A small image captioner, trained from scratch.
Data: trained on simulated stained blood smears, 97500 training examples.
Rows from block 5 of the image encoder, named by matrix and row number. Each number is 500 + 25 x the weight over the matrix's rms, rounded and kept within 0 to 999. All counts start at 0. Numbers have three digits each.
# convs0: reduce pointwise conv (encoder.blocks.5.convs.0.weight, 256x512x1x1), inputs 0-255
convs0.134:558476507505520511500497483483511529505510532502445503528505474510506506496529521443521481505506480473519491529484498493533470494525508478548513517454488480486518478509489514512517468527502468513476501489525533500488486487490490499489508521493494476484507472516477525548498469497536524497490490458449514489487526499494506511500488521459489543517521535523498498466503514495515480514474487492487526509513497487459483493506503502506468500540513497503555507488472503455501457494494441523452488485471456483535494480451485501485471483522500479517468513492492481488514543474525522475488475501516531463481510477495455485489469473515510493488475493507501484468505503503489467460484502509483494523500501478505515489488475487511506511533511494494514549508477458502506545558476478
convs0.135:505546465560477530494496511501498517487441473485502513478466491555476501494503455469511489526512457514530486523517498523532510502515479526487521488500516508469522486526472479505566495487551519460542519493507480509453509566515529509512522507528533466486489493487551520509497530546550517504515554472539499450517477497503538499503511476482478493545522488491514511514479492525506551504491522483536464492506524484497465554464477478474530489534557492539489516489485540486532494526497475582508484509521487504507524499496502495493499507530491483475520480492503472488518522500502508489497503523464511485510528462496503551509522485541502439490492523468440513498521497505482488528498525503502545413509498502545502472527502493490511517499487434483435518515462478460494516467513532
convs0.136:524521509500495473524510498529487415527497464499459532495454512515511498506447485493511482517474467538494497464468489491471483518517483499459482508474498476512462476497490504513498517511473494442527495496509503465507419449510460502488490540491472515530498481530529457475488491512495492477476490489490534488465520498476498514467516491490496457539494508475499527515467478506483457502549574522548482462470441449460516469518520493525519486502515472481510480483488549496543486509498518480494522488468474556486493508454450529485489546483511486493499507496524505514515530523467508531554505526484517480460511534483482470503506555471480501545469517514485461488497559485478502511532491474498482511440529495484492478456456504456497506478553456511553546502526454547554442489455482
convs0.137:475493501503521498489498509489448530507489476538503501482506499495538482493504483481479504480508483473516529498538456564509500452461492450470476510481486502488481468528523561513510516507494504485486507532491486455486483481520530480490515498463521483522496494485477503471495514511473460498482493485508497505499493511448513509500493486511477522480519498471494480505484493545519484528496486505535513508537495501533544517534480500493498526464499507515528526482537516528484468472508410488479504513506500531526508489482531498473503508525532473504531451518533512521480459494455539500506499525495510517498503489470456458485550516491488524453487529504488532478501517492491429505505507517512555445546497499527528516537522468523472501494483506508466536516464526487490478485481525
convs0.138:495494484496519522503509514511477542487509508518492487530484492464497491490483478522499500472500512471512516476531523461515498509499472503509520493468498487492487496521481493465549492498503533500509509470464511448516489519502545505490517505525510468524518484501506472525466526499538522534506521507495471479498542488510469503504504513512486527546509509491524470461491485488481502520515531561538505520479516490470470478461537538519478510452532488508506506502463521505482516537492486506502494538520547516478505476491486540469523532527502474461474527494515514522510531499481539549513483523527532467489526545488503550486504473450510487507533503509478501509477532506507509497558512520521525497511525464458496509522481526561541511492468492469514514445528473470510510518492547
convs0.139:471496488502484494515512471510482492480503483459524470476493423507510467492495490468494515519493464505504498469528497519497465485499502504512526540509477498493495537535527484493505482498466479442496525490484525490541493495492467510464467491458530472540578486474489487533476495496500533578486532507546526494514510482514506510553495475482501530485511492507496515460536487500502462479463496501513461519476520522519501410524499516504526493486447498457529524511486514497504477535471478501508500484476500513526505467478528490497495508441485475461499483520518501465510510500466456512514485499531545508522492504497513445511512514501500539563508507498517490505506481501464487501483488507509513516504469489470479502459479576511529510477462533524522495477505481483455502535521495
convs0.140:492513506475489508507504517494494515446470544519491554539501540527538462508497496485505522528549489497507499433479494564486508462463521497468487531478525457461503460512538504456476487454482546519503534476533510546502448488522530507532474512487485496487459497485478533438497488476475487502477471449533509504469505493463490561491476484523537485515527514431490506533491486478491473489479484512500514466509487506491467482532553486496492496515510508498488502471502523504474492483484542477482467481481489506497455480489435511490501516550513520491479493498505521513520531579425508455475497488479529524500478513495491490526500537480495506522490517488497501505500443507493499546517502481487468466534483502502509468482559497522557531520523486481505517483538483489493489458550489
convs0.141:544539518468514516498539512481501487455503500496494526527504488489522530481495501427513504468514480467520478490499491498524464474511525524449483495489526502486480445477535485501509476501556445496510483494493521523472528558447446485547515496508510479471505489479462527499506523522489491499494524521489496493497502487488482509518498528484536520497499495536484490508451498513468536494494548474516470520490486511495541514470500474513509478511494490469485511494488494519474526518504487502502493543497495472558507541551500525456515517526497500511498531543488457509510527523458522477487507506510470466491491496491471473484530544505499470492507491497547508500513504514430513503542495492520462447491539511519484506492467503504493500527485511464498488492498478480523491504549491
convs0.142:491451488486493558481474481495498533493501515488498448487489576494473497522495509528514498538502505537588527435479496537537492518500505534458518459445527549478527549513458512514503505453488521515469499524514486465499448503454509518515550536500504466516486485524452537481554502501486495505489469443467525495509506482479519491504514523494494470427472454510498502435471501501512508486484479434498505545478497491518511505482497518497520481482591475519454466495506515474503435514475503496449528503504458489545510477501478516540491513455494473513469538503499541479487471486480509477482486464493475473487496449520471471508477500517475521518557528507498470475474488484529504523480520506497502470500502509426479509511467526511521476456509492486506524525506473482484498479518516
convs0.143:497517530505531485528485487490483502503512488513507470508495536506479500511507538492496494484526508508487497481524504474530513469534469493556540472505481506501529516478558485473495461490498508513462511479504516486506515486497504525478511532519474510498509508475489497501484499506517524499488532489486477521528504481463479519521461507436491479434501466459489504474518487470502474492478505467513545504498518516501493519509512505513506514469481490496506514503531522488512457465503510453502506472495501515496482505543505491509502482480496468506481526485504500540474460485501505471508496488503546540469522501464526504496515469514498506455494551489534508455503486506482450466509500522509500512500535477458507504540484495514501502497510490465486559486497442505527543535489495
convs0.144:477506488525492520501455444529461523479488558497481456508515468494505499505513489471511504449524495509490489472430492541479477511449518476510500480489501518472506506525475488493542500530498505503451493475462499508508541512509524452558537480541521518511469461470505510505509534498488504461504514491485524450480502542525475471510465506491446428433494515491470521469474493517468470530501473544510480500491505474490498468502500529478533486509540498492480509510477501459537493483522458496500483460459539501464554491497482513503557494491497460491508531526516508491441549529494497485503516507507492535484484472492512496518483489507534530486471521505505466474472495485498500522476515528476463478516493475497496536459463522535472538537499473469519510532510488522549499495515475
convs0.145:509478491508508475501526447472490561451517490488488549509475486477506524500475499499498504491470536470511479486502530509538465476496525513481532500506493500454453484497453456503488482482467506503494476495499501526498542487500468467471515493461492536508479495508513477477501489475499523482511569487445512498485479482496505502530501458449510507514513495510474470532470537508507499504499531458493474503499519486523507502507475470552507506497514504514491510487508536479476442482471443484500480452512525452497489472495473469515519531509532511527492509514509488491470475465513544518501512492480549490484506514505467491462512516497513476450513499460514516505530529484486547545479501512522506511493490499467501511483530500496531493472468469500523486505488511472487515555489488
convs0.146:493491493531491571517544475528512461526528538506465450499523514504520516499529493494531508464482545538495515502468470507490566463508548490431483529485472497505475503463526486497492529487470494490451493481461485467510516538474468488473530504485542499499519487493465457502512522513517508497481530531508532476502528482497471534542500490503508504534513508483495482458472505496524504540523503540460508529522495440496470502486488461483445512456493528486514552521492493493508466478509481489505494494508549544547527540522488524456522479521507506475478514505499489513503490501485471469516499499507511494558454480508462499526524524504471523526481499462506487507514434554470496540512481458583473502528472510492476519506513507492537512489509458478460493446527555480485466478480533
convs0.147:535492558502503527497517504475539498512494494511503494510481484496490486497529509512513508541530503504455490498577516479530528472490497540569505430499542499479491476472442490480468534482517474523524507490494474472491494511510505504468514507491481463481498529525481519493497486499486569475476497531530454492470488473506499493478473495495506553530524518485489483444503516502461495491485482495499536491445478489509517566473515468541476474485472490479508492446515500482492507510464510529478481485496502504424497514492508494441518539512513504515542505534488505491509484466501488510533471503602505553487500465490467473495496460479462484500512492509441459477495491511534483508493512511480515471492482506528541486467527516480476524501518530546447555546468481496475489515515499
convs0.148:511471529497505525541507503515526500530511441497495438470508514536454508555475491470524445436556511467464520501515528498521508509545494492528508481475545480478498474511521557505490495512487520549517590482510530539470520544500494503534522490525501520517490535533501483479484510479502491509470512500502507544491486525507504458518480497517473478493516445566501517456485515520527498531500450532500471477478523519527489495452465504462526437522493423496490515505517501537514518478509499480498511518508512481497489475480448502474478491460474480509457532471538484500445504517482488500532505494517455475502502476516497432478467487531503499528483476485521535492451496526504455488463503498507455524548501464550425504516492499502525496555539522511497465545516503500482506506473487
convs0.149:505509532523533484463479517499506548499514451481539516488484549462492529499476516485485505478531498504501499522486513480493543514516504464512515498500497524457449469509511464504505509509508494474487499502499500469494490493505511527471493505504510503464485547519500486502511500486496505494485509508486526458521492472461481524488498507463499500537462499438501503493509490512499462491494507506498541522480543550552512480513500507441492457507487492512495529443531515508495476498497532500508526528486476506532468513524466500489521545497480523505524484536507506498475489520544469466508510490505527507494475513504524482493449489482510475511475496502522488507490529510505537500519490534512479506462479516443526501523492541492536505510511528495463545525465480517499511545497532
convs0.150:459481486518502511483517522511504475553506498529516495450473465512545512523481492509497536510466504500482519489462493493562521553529514477509517520476523506527493509484512532504479528461485486503533519532497490517520477502490541534476500476486485481495488503511483457477476503485473490525542489485500498486446500500511486532502481467540517497499542467466487499508519494499448507459498508526521481527498535519477474504486522561495498502482494498506495486460490498521481481508494524499479468478509511475499514469474479536488523579512526476486472535501505484543502480475499505529508517483515505467535523513521519486474491535509465507493552521503446533513503524531514493503573494466524512498495515476486503481477490508500509483520503497488519499510499489511516452479477494
convs0.151:516503500481467503514482478522502526517527497474495525502480512471493476473514466525490493482491515494537496502505467495570501492499523503497541494478519516451477487490477493481475473506470488489505487495461542493474513517514504479494537498558510516481471506489474493508501496532489487517467484461507566492430519502502522487526506496507549517532473467505489490488456475484523503512487499470497510514513470523493478446518495508486483493463505464513507504475515505488528511464485486468484514521487508527495520486491505472518512479496484526514485481485495493536491479514478499509494505490533567523508509493483484482484475515529514498461504445514510489519485513497501456482491487549504489526481497502500519506527494519537502508486472484487473557486461495485465500533491499
convs0.152:481484461531481511517472502502521494525522459537506463524480512472504487478516502511503503493529502509484507523522517512475466486456546474484508489527467530512457500475481517490496555479512467459526503500480501497480496531533553499472551511492535489536484509511530481502542515512490487566450492513487538512505493479544494520513502491505487525513432526481521482531498525557534512501476484506468526503480509525569523558471496440518482537547531498520458483521523511514525431525482509510541467513517483518511536498510483487511550499513515493502459509494537516524476529503464491474559506498507504554515536538486449507508454482514507497526505483477485513547509527531482491572450539500535526492523512500538515506460513480475540499508488495520550522497456522503543452516504482
convs0.153:523451491481494472493505441498488483498517470480495498491471546463485496514540513495517458525528500461523545477485466532490470471515483518543471467511503460484482523514467562528525500511533485448507493537530492488467566509491476498517491489510484489530477488498508476493531505520497502530456475466490475483495526460491501458506496507467521497493492574519499494500504482469523492477464481491479509548495501471513508494493523542506526488507484484492483522481448508517503530470539467476464515499504515539496490495491496489482510514506529502458492492504507527493505483454512527505469511522469479506458500523508489538499530490513464511530551500520514505535514431492452482513495480514492504452472479531560448493431553504487503474504533475493504487494470515495502443498535492
convs0.154:516497526490505515478504536540495532484511511507489488505520537509537532477519448439516485418517511478535467499477494485559494538509476531484512482517477527491503462483484475503431506478531512518527492502499457504488515520485534527455495493501463517543511511523454501472498529496540513536487538497503488489513494502540481502489502471507487496487539481463492545517506494510467503511531513465527483509519523501462503509472506463485526469520510527507489527479520485497476493501497467485479513513494508491465503553548474483515467470541535459506495512506507511515529481496495521574540501524520544481519473474470476521505516454506501477514453541518502475480500504506526498519476496509515500501548491515501465489507534497517516507511447504475480520471487480521468511571476498
convs0.155:471483463508495508496498463504457469497484471485506539464516528500505481495503506450484520496536501464523531547515516509509534504452496477497467476502487514454559537511455504525485490559476477456472496489527457460542514481495482495470528495468509502521479471510478459491522490512497537472510471475493547500482488475498498486467478478429515471541499523485507526501474511492550528477469464473484481476477487484540499499499510503525501512515481535490541549537491496522514452521472457487471512504475476490504502483495467503528509489486486506529499515475496506490478512447469508465479490481510546502490492504503502526514512496531513519480463538471457436494481462509498505576506492504519524513509457497482487472514491505529464507445549491566477513496519545520488511527474504
convs0.156:492498453497472494504490479467488496512520485528512442456486465468469470500461536544489504485510499485532495490486515456488460536484489475479527530457471487497507505455500507497528569512477504526542504529474485471492517439483539469472494528450492467504521492483473551543498502488527520562483550460537521504519491515441517543515512545489509518451522468463498476503466467497513500550493478500522487489530507507475453502526499497496529539482499502505431505517519490499531478537478566481498498469482500524519501487487484473484516505466527462517473478492486491471535504464528481465546522498482495493492513505493534483461470499527542505423550530472483513459518458504523457514462519488499511515480481528494462479511470534509526484484488557463533510484494543459480472475508483
convs0.157:505518493525522488504500475482524470523508552519485454484469543506516534514482481543501476532460475475459456553470461563543443529490490534459525495467515474435490495496459501498479521508446515503517480496467506502460473483513457511526502509462519487492495500490497522471510494502508496446533470479562494534546489534479486534500474472487515494490504441524500550471536504472503544514504512464483479493557515491528495527493484481500523500502470487501463492509483539526485482483521555474545505466485529525475468476505486472540481506546513476487527454506498519482496501469493492476532507465485463513469503501487471452492493527486479497456520511474529489497499462488534527493536488485471520516485510512476489472497433518542501486467488502505502503495510513471505489485511460
convs0.158:477479498496508483480488536505494523460503491472487466525518498462489521490476511502494504596472502495481468454501506456526458476523500565512492509516501515469479454525530501487491469502503489471471466472490494483510501501515460478445493561471506506486515487523489442527498515504510477532478501452491495476489471505474477473493505506455503521533479520557517479463491515508514522482481476481519483492540499513448481570478492537488547556512557471514477491475462512500488580473529495549463499484452506480474545501489506502478499496479452514527484499514510495500507474490489543555475533490521444504494477453483531535500466447513503513571521519485461470499483486481539525536483509502502492495473498483455499483515513463485496481481540487477416480510527455514505505498544497
convs0.159:479492467441476492503498486509489486502522482526499465502485565476473543498491449451522446537517485500447466505512470498480461480509488578475499487500477531456473487496472514508481442493504523514449520523524515505504515500481504488502506485515501501493436525487521519530466490512482469505510480488539516510473477487545485490486470516475514487456457498537499503513535506542475521470480475504476559452523509501525470571475500487503485517465550472458496527457469521504557496502472443509498496535486475494444506485498491494441496505473512525511528515463478507542532514455478512549482501503507493496505489500520493521492529449484562536579505499506487541464498466502564505494503518559495468503526500495508484488505510415460502488479495486537458447481486494477499522484491494